From a checkpoint of a small image classifier: norm layernorm.
Rows from block 3, named by matrix and row number. Rows with one number belong to one neuron. Each number is 500 + 50 x the weight over the matrix's rms, rounded and kept within 0 to 999. All counts start at 0. Numbers have three digits each.
# fc1: MLP up (model.blocks.3.mlp.fc1.weight, 1152x192), inputs 96-191
# fc2: MLP down (model.blocks.3.mlp.fc2.weight, 192x1152, transposed), outputs 96-191
fc1.53:569480459488472454461591447498600491455496475542501451631420407503538488402514543580458517444516526461457529451434463504578439485424580535479574497551507496444474557560545453461547558469576494445530526507487493541451524596499478535389576567498495489485500506477524568489465487506496424423
fc2.53:531458456461535404414494538422501496477531495415361447444520418487488402455468539493492425530506521511506502455490514429440512528427410540548508498527481522451626495511452491485485536506377559493550512476549472481499480493563506435541429534509425514534624528470549379468485471526568492529
fc1.54:523477571512459476526486565533524467548456520489459512507487412545521430597528383540498506424484548493455543612532502473462507510575477466505384408540444502502491475504460497501454543513509497428502522414561504607546498487513500421498473559521513570499562511454595483496412470513515421507
fc2.54:535489392504611406459570527497574503523437484459616489567405625511553603464457567550462381564480486510523511472591530456440466521359502417557485512508494541490475522596504508610603578371502622465518528508467516478456523579477470508475530508506436444512468467528441509444487466485507515446
fc1.55:540520483452531445371528422460477535571421410442497453483490481424431552450547436468503518480586481434549470508478455509461494507390468466458408459518472547473586489547549462481476535494467402550584532610483478562557431534516502553540548561488490460526462552409461531432372493494564482476
fc2.55:384465500533533462422520478466604476499524441524481458350382549484526531528508512531396419524438567433523524557515538378532464441439525479471576502566464543514500464570442467576422574546394548519529459542564469542518433422507523515565543584576570494614504494485516395434549495513479514443
fc1.56:447577407507483515574481473487535449559406495411556567456506563493453477537526564528478586546435506524472627436405428525480471599573473477452495457531507434418493431533491528543541496538530566497447474504518364472528534605515421505505516514565479522542574489564484479434569488545510599527
fc2.56:536443554463539462394462584475458462496463494531486547490483533432465468439446454506626480515537415444436490474556502459526555479400450450483483496446486547544543432557476482463498517465480494629503490495488523405517419474491529424479417440559546489503524505564513510566411477453534516501
fc1.57:549458429423520398484491429444536593465467439542506361588436484507464535484550548569543510446433477460428506520412536589520506482428553540411519536471503462459480511532485404521467440563489329473469473473491488496447539549546470573501503461496522480516527454505429651563483561532467518474
fc2.57:564467532449479438402462538442515519455571448435354502452477433450467399460427480530515409540557577460490507471435467418406480473514402520511520531576516550485602515507471486510455540517456575546620561468546497527578448456519534452563472520513432519625544586480478320485532496528552536525
fc1.58:434525514549397483419541484474477559488461493546416508547618555519470397527592492379535527502496472473502591528445504461544469556461475462505571453514507532386445558567535566526472515435535439403491496536576373460544462525530441526465524576496476541516510497575542536429438496450582608479
fc2.58:481511518507475479482498530444567447479482499474599493412471524416494503491456519480414433496496479509543561502594488478543526473405520404477451573580509479422449479563460477526519499500495628425553537431550532484498422459468504479560483534433529454518494466505551453483561516514506501485
fc1.59:431490559550518526488571535497419464415404521502463482360405567437512447485467501515540518539476588453459487481516496517457473525561548505472541556533433574536398495400512520386446486465388510465567505498502474563477555569482493604486563489514450522452493439478516435460444547482441519494
fc2.59:508520498473431444476495540482486470489519528476503510475517500542453450502530492443514507490536573491455534500468440451488573497511509493481525575487525540486545581521575432457531512534581422455542498482573449467481503467516514439471501577514450415499556526504525582563490536509520552519
fc1.60:496510433484514356480607527508455405549619462402535447413542550583536474466553511398549437482482502459559495525550588490506592496508465385477525538461505462526369493547478461404424566558621518547585516476517444471540482496585514610533434563463599336511491503523381440545515463531563560443
fc2.60:505443577466563480488455594447569506476506437432536464493434512378547534540447510599469462519510427476493535462570459590549566507462499475472382508604477495543526547542508454544602615463557547529458586534424453360501428526504510487473496532375478474556534548562569516507455486482484553456
fc1.62:538500551507557447526425486444526491514462464588443495474601534525520449447541473459507481552462536551561457489478505441452508546562493490524412484501470492530509467526496446546487442418499487552519429566498548460577415421514560481503363460497409547565522546474497472509482576512483419552
fc2.62:444537472467491458509513484530518522391505422501465473438494460523555576598521465499480440499509493532492493472485525511448556490528445439500562584491479524464495425487418480462486505556467520548518496554532482555563450513515519565604454564591576514487486524583505527455510550495498441472
fc1.63:448497536418466437440466472460607564499408460536543479517458493471504457543530448533434510559450499551524481444607532480482427533513504529514425461493428499534490459553464467512510508485437514512502518409544494637480488503439453526442573424600495559454502513499499459461489452482462389412
fc2.63:491489500563552527516512509448461524473533472533471490482538420466538476413432574509531447450488510515539529480425516481407549533334480524498640529496532475521514523498498452353489500467404549460560573660594473487589553458508525500525423566454471491516525536458563478542500583477540544528
fc1.64:603411527473475385483485406491534588466543365484527454449447474473523578523481489568506525382467451433533504454431525509497518498467553468439473570564441441542515529548546462438540384530441388482563447519578529540493483414483501555404521553494525552469503512497475513517479469483452487492
fc2.64:437498516478502424421495564402558510412486482418376465421498461515573349439475473496541313575556542520516515442482433446466464559412409515518541509488492487476622354549462498498410592479366581518528520532490496526492519479494546482531455586557407474639615510519523413484556519532550553537
fc1.65:457601431476561578593467502508514525484514440584465522423519540514490621466506611517436548478510450435408491528613459600526449546495374568509472530466415463501627491451604481546639398391528549513510478411479512494506532376531426455568554414560435418506563493529512464523540526448491506516
fc2.65:550549563577558485498487597513619452420544496434539570509492430440501470502426486552556438616473471428432490527475479512450521486467458467435530559503413514406455468532473463438519450529547404416602515520482572511423541467470507543451460575430484466512461538540625504588578523497481562558
fc1.66:608423611545432359447518354602579509466465411510446547547443523494560515436557522499538518572473509491595442561556450487443420510449548471501528481427461395535523510558507490531529473453451442434506495523546608490439451388522561497446492555498577494465526587551472633418454475476588532467
fc2.66:451553467559534522509511486452550519502505572474533521495470445404523435484443480470497444468497479422466530420481539479507577531429478519563501573451479539463526526481403535433490521512407527503525527479475561503447573451467538516507490627624445531515462485541526556482519488491374604555
fc1.67:494498498452505418627521451560495508494608485484449545535595500496474493446542499522526481482508410499495530534458510521540508443453520451446516508435434441549500509442501493580512551565517537496518450492442518579514456530490492430432466507497545501540552474495549436534459530485503624448
fc2.67:486525528501534557384542502493466512361491451459571524524508560414481524470465407519503502533484488555575546453519432500506474544492521496570494453473513552491495447502458619523478507523515435517443507554540553417467439478426504514620554502584525497502504520573421497482414509500447525503
fc1.69:522517502469493521452570506453512501491587429432462477569488422476502478531546511486536543444479469495481589535334536503452448500461403530547432486481457544481473496572492561480466544542484495710512540423485536458547434369444586450527443521519532652524492485492516495561512558431491505458
fc2.69:499477455543488536483551545438502519443461504470516569521538520519451547445489509437469483466389486398499545482508540454554513452475545536525574517507587523489439468523399486449548471450535564580495524529488531508477631551472482463465458449564432516437536460538436468508495493507515460494
fc1.70:518466501404485398559430548465552560466517410515519454484436485510507450483570512509503561378516482474403480390439517515489478489474551454505497533574444453516556547570489437538575513527508412447492501507552525529483453503432561612468505616495521533505462478571532545494534498522402446449
fc2.70:491450522559482425391494472490447538411514452448359482430466445453498459437419466545535330499522562469509526430437432410447594543451447502497581523527556513475618454485424528470501555496367531576619533535500480548600495472546540490518437542523423461595578578496548368519552418474495518538
fc1.72:534492515549457484484529536502408516377542566489427565501526532487458444479491549501519486560422520473497580552552497510571587521578481454437455469412501530531493507468491483537492559449471510461517522521500495494528472486536476571432427446491510451393470501434545490453520560430500570516
fc2.72:390495567486506507519451517485505503524504473522580476490478530530485463537501485545467435488525543503452487510479524507580477456457534516498556503472555459521495505519494510446531428566558494510495521452480459488513502456443528497528494483513500476553526459526524593509492467528500531516
fc1.73:583589456485470381480521452462416534477545617457498523509484595519487446481447538398516455519514464505527500512526483512511512525461524515491504582593521565446411537517495489492563458470518581506503570495572640503486424482519529586478491581451478557517493538553503528511499502507553624467
fc2.73:532473534482575577438490524511563465564393462467546469479482507489524579522545534500473490549451504595525533456449468486504524516447533476473550459582491437480445510509420515524531575430633529459488526472507438528431425576530567542493518406445507479579501464508501576537402432421471520477
fc1.75:500529530477525411472532455449509540529488544451479486532527521458459459544499424456484532479516551480566533554472502534481474535462451425453443436591499505414504454571529549552504544458553341463561473498528483568534416385475574501448485596564454487450507464484471617442448471517557464431
fc2.75:450448440502485406395491505469576460469531460539497509446391532484559560448538536515398346519428563502545488547548518395476443410459512465523551530596449574421459425553446466552458623542441602433565560445520521553514440545478480543534533553587553495599528505483527363467571465524510497501
fc1.76:533467500467492519466525534451514508493448485526533518505549569460321556537591480431538586515453539517547483387498477547442455523453446487595512542539482420498504451482475575524535546568514538437445481595492500447481503532497558476515587515498385502585617512519507519471583442432408601484
fc2.76:555479519528470502441459553446465511441498561454500478454467591480571390456431491559515470461467387466530494533464607422446481446438510461553586537469473501531601378590496529471529449536463526600606412475461564460430392544444545551406423431506509465594497508525575432473463458505543445497
fc1.77:500465502544596480510511496566528469490520533508447526455577469572526466592519397497511488396424526479507494569487472448395498497527494469509486399570487507518443518510430522507504606564537524424458570431538537604591451515494574491531535540590502564488478530488565465484424448541528437510
fc2.77:536529473504594429446530537480544439608419506479558432536476597537471519498515535559436425529528507523531490511570509479488477486413503476578368516551474487533517524611492502561600496438490551580428546446521449500555482606505497465475505537467481510586530463495467616459522460501475468458
fc1.78:530482560354419436508566514511511537534572467457477365520472460443483557400527428554507463589523497471540560492497483478380552489483512448457485417482521456523500406486435584503459506498516466534553547552483460488542428487481491482507435518437482480550418487513414487485516547582509519452
fc2.78:485563592502531501502492488459495478477581501441423458480399482505489534464495429525441452571475460394440554508595495438400429504480454540490524578528500568521521504493500417466465480501474468558497544460328442499466483491544452499447451553449507497578466491412471505443357534489458527527
fc1.79:437515536481519424528464517493559527489458508542471552455573465554508492466583517520534499543463494511491435512474530526502482436474533488532507506422401481537533481532509556484459449497486451552453485459407489595516383562473569441461459518503515459482511490486544513520420510448505546577
fc2.79:519503500467507455449509508465489454467539509512443467478498486522481457427471504490521494491479504453499516481548462452454512497442472524532494500518493521481529444505488502458457496484462505494571504537545533525524501472427520423506425470493497508441508496474484441511433567491462482525
fc1.80:432486361539459431529544492522578432577484494424532548567582573489465460623480534508522567545455538498398620441424485524504475553477396539449483451522439467364452433570527496502516463506544540441464402445542356487569505557520411509504503516578491498489500536570474447427563508491596601594
fc2.80:474472538456516466415443513365552509422503544497521522494502560419454456434462458446597438569523378369398434506514477475572548440364446456480478517447473551529542389564494516454515446454514451598547526504549494505476478484497506384527377472594595488524572448631529604582448485522548497495
fc1.81:440608375510404491497463448454504470505435535405543508527521552507524506388500424490511438462554470461535517454556557531434456488578496515412505498543563599512498536469368553544455645537449553505525453522412472459597487523531473490386588515456530489537584463516485547540564528537505560399
fc2.81:510452396439595530473505492493501485400467465490503477454498482500443564549491537558481478523558464563502512463426550534599477502441555459521545514484535455491459498463484533576485511481462463535479462453374517462547438527453521479542510435506485417458508502543537520510511523500519487504
fc1.82:425514562442491420498404506481503568467470481552484543428575487474492474515566467484504499507430484493498459512502501516484452466534474568580428529422399495542543442485499540475460470453482466534487474474445456577561385567494544504513482517522474495478532509543549501531420514490487528537
fc2.82:523498475462520507493473478450510499439506475530498459458490470491521479421474524468483518454477530476472501455511465468451523523442449522503568480504488438499496465483462471406532482445477522501509518550578461539524537454431477478525419514506522494487519503481508470530447546508452515509
fc1.83:578406521524449522487564514478456467446528579424451569481530502493486479422476517494500474544395532424483509549558416485505530519611457457478487421428474522522474516425508439534480509473508482455504546450495503488507444478455442627373435469462491429411444518443571495470515499422464598540
fc2.83:412497591469503501499482513477527496506551426484570483490447550478493550536466536537448389544534548483526484537462522549518454434443523496484553504463567516520471477438509487474505419474496522471453525500445459511497509478433510462540476480533528516574506503546509551527448485518473514554
fc1.84:451497380491439375475472415547492441543530537513444575464534573446452507483472416460436464530478488427518486517526482532561525508489616556531472528479539539456469470491441577404515529512493569507511491492592559464534405456532456547577536547464428406506561530461495485556453507471492553409
fc2.84:493511501479588532410456452448571504538431418409478436457502448456506591550533559491465451581443518533541488522448526478478553526373474431455572513485521505503425535577519584548543546422648566498427475474457479502523395589528543533495524394504529538510433522471509512545396414442464537547
fc1.85:532493476553409520563491530509623448450473416506476498569472468566536489555582533469559453404480499437519562592503658529548519512443539563515535534465508502483497443546456397505500551593453503506542449490508516490514553399455646497489497506532618624424447510447509546523528516505493390508
fc2.85:516485484521470482552525462420539528474499456475498516533550537484481527525414466450478497518510461530558531402487407538545473522389468550534559512505510442468501483436413581428568483429481539544494454476524514536508596496470519424456445559528385424437511451546539558503521485467491559485
fc1.86:545603440516532444527538484405450473450496487480530498593474468471435478453451485448606406454540464507539368456546438446451500570476494493486503548520497493468542523505450497486500410497488480508555540433531587525462431492462496452465481540466448521460504411560473466552458506547552480516
fc2.86:477464461476477409534525521505448471552525481463406419525534466497479471422474436468507504447489480494556443456446465419523527437465415564439513543608472513523528561491490527586448532538519500515589527437534442558474493558528514441611469452493465526548459600429494604425463503507502507515
fc1.87:563465558408459406461534402475472536522479465483552411551405455469517532559498490563496548481446517424534494517437561524484497442508521471475452523585493472550478571524506492518518431538492363508535422446528524527549477420431469591394523529441512432538561524493515481486455498456414490503
fc2.87:503515508476494394404457561408475514446478436388380442448540461484558370425450410515500372522525496483432505497547457422406511564410384496533524482532486526497641436515450520417412588492366548502523555495517510461539459501534531458557451598604415502572525507466505411468515475508549527568
fc1.88:513436500448543505566451571575546484398500536450453576452548532457544445417479515544529502559439544510499533615511575482560528452501504476449564452385482565455497455441433554543447580569492560440568484491566475513473497521443512499523538428496464504367483460412536447479554508461516508514
fc2.88:518544440445494497455408504492508449540515542451523520446458492532429475521471502484539468479544483418452502525541520457471533442510494544515472514505554557499471492501504544482486516539609482421555486483510452460534558472508500525537480537526481512483546552434500558563503490538533578485
fc1.89:499526498424449456448527490482544555532600498493499458452476491446574495437513536458436516550480475548526510537401465471472518496424583551558506423489444499478479503544499543469512439503464550546487543437533415533456477556509520481539555432550482539441476424487462440570476516473471452506
fc2.89:490517468569544576530453503541513497443476460551484529568393451488512516426449550528540466422459503432510579455452524499507475476469517474540640528486619447507542503424495436454509523406471443574518563598544479533506540545498475489414398522445530478496463429477531466499493533396516532509